A small image VQ-VAE, trained from scratch.
Training: muon at rate 0.0016, 3700 steps.
Rows from block 8 of the encoder, named by matrix and row number. Each number is 50 + 12 x the weight over the matrix's rms, rounded and kept within 0 to 99. All counts start at 0.
# convs2: project pointwise conv (encoder.blocks.8.convs.2.weight, 160x480x1x1), inputs 0-119
convs2.68:49 68 41 54 56 55 59 33 59 51 38 59 71 55 63 43 53 50 45 54 44 67 63 39 47 36 53 51 40 44 47 37 50 36 55 52 48 54 54 47 45 43 53 42 33 37 51 47 53 54 34 54 32 52 61 46 46 53 46 57 49 66 23 54 72 52 44 41 71 52 38 46 51 50 40 46 56 54 45 36 51 41 46 41 59 76 34 78 29 43 50 58 20 45 41 44 58 62 55 40 44 42 62 61 65 23 52 51 37 76 47 60 57 33 55 43 33 47 61 57
convs2.69:44 52 57 55 52 46 54 40 52 63 50 41 48 41 34 56 70 35 37 47 43 60 51 58 40 40 50 71 63 59 75 45 30 65 28 82 44 56 40 41 52 44 50 62 58 40 43 61 57 70 50 54 65 24 57 37 47 46 63 52 59 42 38 67 48 56 49 12 52 65 45 37 62 63 52 47 59 50 56 50 64 79 50 39 39 42 58 39 54 43 46 69 60 50 58 33 57 41 79 43 43 35 51 40 39 41 32 60 49 61 42 59 34 55 52 40 31 52 63 61
convs2.70:48 41 51 49 19 63 61 57 60 57 57 65 63 54 47 27 53 68 61 53 56 42 59 62 44 34 58 57 41 58 46 58 63 52 57 30 50 69 41 65 56 57 53 30 39 45 51 54 37 57 51 58 50 50 43 26 59 35 41 47 52 35 47 41 56 61 34 26 37 39 35 56 62 44 50 64 68 51 73 39 67 55 31 36 58 52 62 80 49 54 48 54 81 55 56 60 39 65 60 50 42 37 57 54 51 45 58 77 65 54 70 53 76 55 41 45 48 48 56 31
convs2.71:51 27 40 40 70 59 46 42 44 49 51 67 42 45 25 50 61 43 42 45 55 44 56 46 63 51 64 52 50 74 63 57 47 35 36 55 62 62 40 52 44 54 46 59 47 53 56 45 59 37 67 54 57 60 51 41 61 50 47 39 45 42 44 42 53 43 27 39 56 59 75 54 37 46 44 52 59 53 47 46 50 31 52 33 56 67 34 56 45 48 47 70 40 44 51 51 60 44 31 28 36 64 55 45 53 41 58 64 48 43 36 44 39 60 59 51 61 46 59 35
convs2.72:57 33 62 39 03 50 59 52 30 36 72 49 51 51 48 66 52 58 32 43 62 68 59 51 42 49 57 29 40 53 48 45 52 65 40 42 54 34 54 56 44 83 35 43 52 45 50 53 54 48 19 61 63 47 36 50 57 54 62 64 45 61 63 49 54 59 46 52 79 63 54 42 41 28 43 48 47 67 36 44 54 37 30 45 58 31 34 09 42 51 47 41 54 69 48 31 54 40 54 53 50 23 60 57 43 44 53 58 53 51 74 63 44 57 44 63 42 43 34 38
convs2.73:51 51 47 33 49 53 35 54 34 54 73 40 50 33 56 44 53 43 58 50 70 67 49 50 42 49 38 50 53 50 56 47 61 82 41 46 55 53 51 42 58 47 49 58 43 64 53 40 55 59 39 55 46 51 55 46 31 39 40 64 54 50 32 64 32 49 51 38 43 55 64 62 81 67 57 39 41 50 43 58 49 60 51 40 49 37 56 50 47 50 43 44 53 60 67 41 45 32 51 75 44 54 67 76 36 55 38 34 32 68 81 71 44 62 47 84 79 57 29 48
convs2.74:60 57 38 56 41 55 44 57 68 33 51 59 46 40 30 67 70 54 48 43 50 42 32 54 46 60 67 71 55 43 61 65 36 52 41 40 44 47 63 45 47 36 35 47 52 49 45 51 34 27 62 45 40 26 52 45 27 39 42 65 55 58 56 63 53 58 41 51 63 61 50 56 47 36 59 25 39 60 49 55 59 23 48 73 31 40 28 45 33 51 50 89 51 60 48 51 46 56 29 47 51 62 41 52 64 51 39 43 46 42 52 44 43 42 50 54 42 52 67 53
convs2.75:49 46 51 52 36 49 51 38 71 33 52 76 46 40 57 56 56 42 54 52 49 49 59 58 54 48 60 60 43 74 64 26 55 65 59 47 54 48 53 60 49 36 56 46 44 55 41 59 46 62 26 51 51 31 42 89 36 40 40 55 56 75 62 38 48 57 55 55 38 54 59 58 66 23 45 42 66 43 43 27 62 44 39 61 58 40 38 47 66 33 50 55 46 74 65 50 50 48 71 48 42 50 68 43 55 37 58 57 72 26 53 25 46 65 46 53 81 66 44 55
convs2.76:58 51 37 45 80 60 47 47 79 60 78 62 57 40 58 47 41 53 60 56 53 62 60 52 37 60 50 59 75 26 56 30 45 60 50 51 55 58 66 47 58 55 42 73 40 53 64 69 51 55 48 67 56 67 67 66 60 42 57 53 48 48 56 55 64 65 28 20 48 54 43 65 58 65 63 46 53 52 38 43 65 44 61 51 57 28 41 68 43 46 42 67 64 47 46 56 62 54 64 39 70 61 46 39 71 51 49 46 73 45 51 52 59 45 50 54 50 62 63 55
convs2.77:52 75 64 44 69 53 71 48 62 63 71 60 52 60 36 48 59 42 65 47 38 50 51 47 48 41 59 43 60 52 51 50 41 42 48 55 53 45 44 43 47 67 35 71 40 51 52 50 61 47 44 43 42 62 52 54 47 53 56 37 49 59 40 48 35 37 49 74 55 46 79 39 47 43 47 28 48 57 52 65 44 41 58 67 58 45 62 53 46 59 59 71 42 62 58 54 55 23 55 42 50 61 34 44 54 48 41 40 40 53 19 70 56 49 43 32 53 50 41 61
convs2.78:74 48 29 45 36 49 51 63 29 45 52 38 27 67 51 37 42 47 52 41 38 54 40 83 51 56 37 45 52 54 55 40 51 70 38 65 57 80 38 28 49 80 55 62 69 47 51 50 50 54 40 56 35 30 42 64 31 55 56 40 66 28 63 38 44 65 36 43 48 35 47 47 37 49 43 65 55 49 49 46 39 56 37 41 56 44 57 55 40 55 48 55 50 60 26 67 49 47 50 38 47 43 30 26 57 67 40 44 51 44 56 45 56 37 59 50 50 38 27 51
convs2.79:66 57 48 33 67 63 40 51 61 52 58 62 59 34 35 46 61 48 49 55 61 62 53 43 58 56 21 39 50 49 45 38 47 60 61 57 54 58 46 49 45 41 46 40 46 36 66 55 44 57 37 72 48 54 47 54 75 56 58 54 39 37 50 44 64 60 32 60 60 48 41 42 42 48 41 46 21 55 21 37 32 47 58 32 46 54 57 60 50 32 48 50 47 59 32 34 49 36 53 55 54 42 46 32 40 51 44 40 45 61 47 48 60 63 59 50 64 34 72 57